python train.py --train_examples=145000 --horizontal_flip=true --conditioning="class" --norm="groupnorm" --widths=[64, 128, 192] --upsampling="pixel_shuffle" --residual_init="zero_last" --optimizer="normuon" --muon_scale="original" --orthogonalizer="polar_express" --adaptive_grad_clip=0.02 --epochs=32.8 --warmup_steps=1860 --weight_decay=0.02 --adamw_weight_decay_other_params=0.05
Rows from block 3 of a small class-conditioned image diffusion model, named by matrix and row number. Rows with one number belong to one channel. Each number is 128 + 32 x the weight over its row's rms, rounded and kept within 0 to 255. All counts start at 0.
After each channel's rows are labels from the 100 images, of 14848 (inputs lightly noised), where the channel reaches its highest value: "peak at" is the part of the image that holds the peak; "top examples" is what is common among them. Only what is clearly more common there than usual is listed. The data: dead-leaves pictures: piles of overlapping shapes. In brackets: how many of the 100.
# convs0: first 3x3 conv (model.enc.1.1.convs.0.weight, 128x128x3x3, standardized in use, each kernel summed), inputs 0-127
# convs1: second 3x3 conv (model.enc.1.1.convs.1.weight, 128x128x3x3, standardized in use, transposed, each kernel summed), outputs 0-127

convs0.22 [125 130 128 111 163 171  94 127 125 144 129 162 183 214  93 139 119 166 212 151 156 116 146 175  70  88 142 148 155 103 140 112 123 168 127 131 172 141 123 104 131 176 181 135 122 131 115 152 111 132 168  93 125 106 151 152 172 159 132 155 190 152 115 110 113 132 123 151 128 105 161  81 158 109 113 117 151 136 103  58 109 115 130  85 121  97 199 109  88 168  92 108 116 141 150  78 127  72 113 115 110  84 117 123 103 103 116 104  42 179 154 147 118 200 109  92 143  55 133 146  85  80 145  95  77 131 108 119]
convs1.22 [123  90 149 130 110 147 130  72 115 119  85 176 104 136 129  92 116  86 142 132 128 116 190 122 141  67 109  39 110 141  88 117 105 138 109 150 167 106 155  86 163 130 119 146 175 138 117 125 114 101 118 152 184  68 122 113 159 144 140 145  60 154 142 107 121 122  61 120 170 176 190 112 145 134  81 100 118 117  70 142 133  96 184 163  79 123  66 151 142 116  79  96 211 132 129 133 160 141 171 101 112 143 117 113 139 144 112 102 158 151 110 146  88  23 140 153 148 125 133 100 138 155  77 163 123 133 115  84]
peak at: bottom left (42)
top examples: grey (100)

convs0.109 [135 159  94 140 100 134 156  99 151 131 108 110 143 137 198 142 168 146  67  12 154 165 164 105  91 145 132 189 117 127 149  96 143 130 180 129 173 106 151 135 168  70 154 144 156 129 121 108 114 135 138 119 147 154 105 131 189 146  82 138  71 103 135 187  99 132 138  96  92  73 127 132 140 113 127 133 135 109 144  93 143 150 146 102 134 143  90  95  87 166 142 141 131  97 101 163 135 138 144  74  74  88  44 172 167 147 160 136 111  91  41 177 107  87 129 152 129 115 166 153 149 148 173 144 110 139 132  84]
convs1.109 [145 106 128 101 171 159 131 123 129 147 154 116 165  57 112 139  81 139 177  85 110 174 147 137  76 103 135 135 126 106 101  92 125  76  71  82 155 131 125 150  60 118 109 117  16 149 126 160  80 120 140  46  81 170 123 161 140 186 111 136 193 127 162 140 110 103 130 120 127 199 149 113 145 157 121 155 163 181 122 178 102 156  95 172 124  99 118 135 134 136 128 152 129  98 128 136 156 124 102  81  86 100 115 156  92 153 174 153 112 182  99 128 129 119 125 105 198 114 160 142 132 173 127 118 127 141 185 114]
peak at: top right (30)
top examples: grey (34)

convs0.104 [115 216  82 131 113  89 145 117 133 149 149 170 128  16 162 167 105 176  79 119 126 105 184 138 132  88 116  67 124 170 143 122 132 151  99  95 112 121 156 123 178  96 148 157 140 138 136  97 115 153 131  96 135 142 130 140 161 126 102 121 113 164  72 107 128 143 146 163  66 170  94 190 135 149 170  96 164 108 136 121 106 137 121 176 129 140  70 144 148  80 127 162 141  88 139 157 141 171 151  26 127 186 114 127 165 187 108 103 109  73  88 153  97 108 103 143 133  98 161 147  93 123 128 144 112 106 120 134]
convs1.104 [142 143 149 135  81 116 135 136 130 156 108 109 101 141 128 107 169 102 155 129 136  96  73 108  82  78  87 144 147 162 187 115 138 132 100 113 117 123 143 153 118  85 115 152  48 127  79 192 143  78 128  78 136 136 154 160 171 137 162  75 189 152 156 114  96 139 203  69 119 140  54 162 149  94 159 171 163 110  89 132 150  98 120  90 133 150  91 154 148 131  99 123 137  80 102 152  88 187  89 110 169 155 103  97 154  89 112 146  76 188  91 146 154 185 112 129 113 143  97 109  74 122 111 132 117 179 105 109]
peak at: middle right (37)
top examples: grey (49); pastel (46)

convs0.115 [149 153 108 138 124 108 138 142 146 120 129 135 131 155 172 106 137 153 107 126 136 131 183  69  41 108 176 114 170  79 138 154 154 129 144 148 141 147 136 128 130  70 122 131 104 106  93  31 130 148 129 105 142 110  97 140 171 145 180 183 114 129 106 164 120 129 134 124 114 120 164 143 130 160 158 184 129  81 150 136 164 125 139 132 134 146 140 106  91 136 113 102 174 167 133  96 138 107 132  60 108 155 156 165 146 160 106 140 132  70   0 139 149 140 107 134 111  91 138 143  81 159 188 149  83 129  52  61]
convs1.115 [140 105 100 135 122 153  85 139 121 118 181  96 131  69 134 139 100 160 123 118 157 146 119 172 121 172 130  95  84 120 124 105 111 130  75 132 149 134 122 115 108 155 135 107  44 110  99 147 151 153 146  10  88 140 134 143 136 177 142 103 121  87  41 132 151 100 112 197 148 130 136 104 129 151 125 146 108 167 155 168  66 171  99  94 127  96 192 172 146 127 152 170  93  92 141 146 127 136 113 143 202  84 170 170  82 188 137 133 125 165  93  70 160 144 125  84 162 116 128 142 100 137 155 159 103 119 150 133]
peak at: bottom right (29)
top examples: vivid (45); grey (36)

convs0.32 [115  55 116 151  76 152 139 115 138 131 148 159 129 111  91 136 120 141  95  10 137 120  98  36 168 145 144 120 106 124  72 133 163 121 132 130 149 162 133 164 136  99  78 125 150 158 162   2  98 155 139 174 128 122 149 113 115 155 114 152 147  74 122 190 107 129 125 145 131 105 149 147 139 183 115 138 134 126 135 150 133 117 124 135 157 107 163 133 166 153  55 126 114 107 164 143 139 112 154  87  93 158  43 129 178 144 137 159 125 147 105 133 145 152 170 133 121 107 146 142  96 154 172 156 126 109  66 152]
convs1.32 [139 162 106  82 184 119 125 200 168 104 170  57 171 147 146 159 143 141 140 101 132 137 177  79 158 155 189  91 138 125  81 177 136 140 164 140 111 118  91 118  94 157 118 127 127 152 142 149 125 153 113 174  94 113  96 119 140  88 137 163 138 101 133 152  91 114  74 132 121 147 146 116  71 182 151  64 143 111 147  87  87 145 112 165 119  78 148 105 103  70 226 122 103 139 118  86 149  91 128  64 148 166  87 149 101 170 119 115  94 140 138 133 155 120 155 102 140  75 175 122 130 189 124 144 162 143 115  73]
peak at: top left (29)
top examples: vivid (63)

convs0.105 [138 159  58 120 165 115 113 138 113 103 107  61 144 158 146 117 117 110 131 125 125 131  92 201 131 116 153 101 138 149 101 145  82 126 114 119  98  88 124  95 162 113 118 134 160 121 106 127  93 121 143  80 173 131 135 165 148 151 103 134 109 137  99 120 152 128 137 133 163 150  48 142 144 134 146 149 150 159 123 150 133 123 136 127  80 164 115 193 130  62 104 121 174 116 124 141 134 162 119 198 117 127 121 139 123 108 151  95 137 139 153 222 116 253  84 149 141 134 155 135  24  74 181  84 103 116  97  93]
convs1.105 [171 113 171 105 106 171 154  97 112 152 133  95 130  75 151 128 168 110 136 131 143 100 124 120  83 104  92 128 127 150 128 126  88 108 104 110 170 183 142 147 128 174 146 153  51 131  90 152  92 118 111  40 124 125 125 116 136 165 152 102 174 130 155 158 117 111 145 107 121 112  86  95 125 123 139 158 124 207 126 135 133 120 105 137  87 142  76 165 151 152 123  82 157  97 101 104 149 238 132 106 168  69 114 103 162 131 149 144  66 187  83 147 149  48 103  82 171 153 123 113 181 135 156 133 112 155 119  80]
peak at: bottom left (46)
top examples: grey (45)

convs0.4 [149 142 125 125  73 116 146 143 139 133 136 135 132 124 138 136 133 148  80 169 149 139 105 155 165 104 105 146 160 124 168  73 128 124 126 108 119 156 120 122 130 138 115 127 122 130 134  87 117 134 119 128 134 167 124 133 165 117 235 151 165 106 128 133 145 137 146 145 218 169  67 120 100 185 105 121 144 115 137 238 132 133 132 133  99 151 105 102 187 124 149 143 133 114  95 150 116 133 134  82 110 129 120  97  76 102 120 146 108 206   0 109 129 121 127 116 117  70 122 116 133 125  71 101  93  84 141 129]
convs1.4 [144 116 115 122 106 100 140  64 136 138 147 102 114 106 126 141 168 117 201 149 187 119 110 133 150  89 146  99 133 168 145 129 112 122  66 114 120  96 148 135 126 168 150 144 170 110 100 160 121 124  94 126  89 144 111 107  77 129  15 232 103  75 126 177 126 120 134 126 125 177 132 137  80 179 167  89 139  72  98 159  95 131 147  98 129 129 145 144 149 178  45 133 127 140 116 133 159 108 129 162 127 162 128 141 126 170 102  91 129 121  66 147 149  97 116 164 151  51 135 152  99 185  72 125 142 134 141 148]
peak at: bottom left (25)
top examples: grey (100)

convs0.81 [137  71 130 129  73 116 107 153 139 129 118 103 135 126  59 119 111 133  93 161 129 141 142 105 162  56 121 122 129 178 134 174 130 135 100 148 104 117 121 131 141 184 134 129 122 117 143 163 125 138 130 146 136 139 135 122 104 138 125  85 150 178  93 151 116 119 109 126 154 100 129 137 144  92 126 144 193 180 127  67 131 142 122 198 123 123 167 117 137 165  91 123 132  67 124 101 118 115 119 202 180  81 156  67  68  96 115  73 182 201 197  97 113  83 134 140 135 195 114  86 156  78 117 111 177  89 202 111]
convs1.81 [136 124 140 172 139 140 136 135 101 126 158 153  83 135 131 134 127 117  31 107 136 127 115 114 164 252 105 149 127 145 158 141 162 132 165 177 117 112 130 116 123 143 104 148 190 127 170 130 135 159 157 119 110 125 152  93 111 142 133 105 105 137  39 131 163 142 129 116 169  56 129 132 152 170 180 164 130 182 143 186 118 158 125  99 143 118 134 171 133 128 127 169  89 167 114 140 125 160 147 195  92  77 108 131 135 168 163 177  73 113 100 118 116 159 170  98 129 142  89 164 102 126 173 122 138 147  79 207]
peak at: top right (30)
top examples: vivid (100)

convs0.120 [139  88 161 109 116 125 110 159 134 111  55  84 165 158 112 114 125 109 141 153 114 104 153 178 147  82 110 134 144 137 153 152 124 125 155 124 150 161 107 114 112 127 167 112  29 119 138 177 115 130 146  70 128 137 154 142 138 120 135 138 139 133 120 146 138 112  99 118 177 134 177 143 139 147 129 140 152 139 112  39 114 119 125 186 120  97 203 135 129  58 156 118 138 113 145 160 111 130 108 146 153 133 153  30   5  79  85 115 181 201 167 121 107 101  91 124 137 177 119 114 150 143 107 149 160 101 125 142]
convs1.120 [124 145 120  99 130 130 115 113 113 147 175  69 179 122 105 143  80 159 109 136  90 165 222 110  62 110 103 108 114 157  97 162  86 138  94 125 159  80 123 121  93 150 116 149  59 155 125 153 133 101 113  52 123 128 146  73 133 125 130 168 115 141  99 143 119 105  98 112 129 104 110 107  82 115 162  86 122 198 171 171  81 126 110 113 107 100  99 125 136 126 128 141  78 119 126  92 127 164 142 154 130 147 167 118 145 118 154 214  81 178  95 131 138 193 136  86 166 158 203 142  88 178 126 165 137 126 168 165]
peak at: bottom left (46)
top examples: vivid (74)

convs0.59 [218 139  81 137 109  96 109 156  89  79  73 109 110 102 100  98 117  76 127 152 113 113 110  85 182  74 116 111 158  88 113 134 154 127  91 140 163 143 102 154 112  69 141 148  92 132 136 171 130 146 140 137  96 117 145 133  94 130 140  90 168 111 144 118 146 117 120 205 221 226 130 136 120 100 103 158 123 132 104  91 100  66 150 143 193 117 163 194 118 104 155 142 122 150 136 146 147 145 114 112 130 151 109  96 128 125  81 187 151 184 154 148 145  86 119  86 149 126  97 147 164 113 153 153 108 173  92  94]
convs1.59 [169 203 169 143 100 132 127 139  95 149  92  88  87 177  92 164 146  92 152 131 155  99 153 147 128 110  98  71 131 123 129 121 120 110 148 154 157 113 126 107 155 108  92 107  72 138 101 156 145 126 139 233 130 173 185 123 133 135 129 157 148 138 243 103  75 143 115  74 103 143  59  73 106  73 133  93 116 112 149 128 151 122 134 123  91 148 168 169 125  70 132 126 146 111  97  92 111 142 110 108 149 165 180  97 143 113 172 157 124 132 126 193 179 145 122 138  80 141 126 119 117 123 139 143 124 175  70 117]
peak at: bottom right (35)
top examples: vivid (62)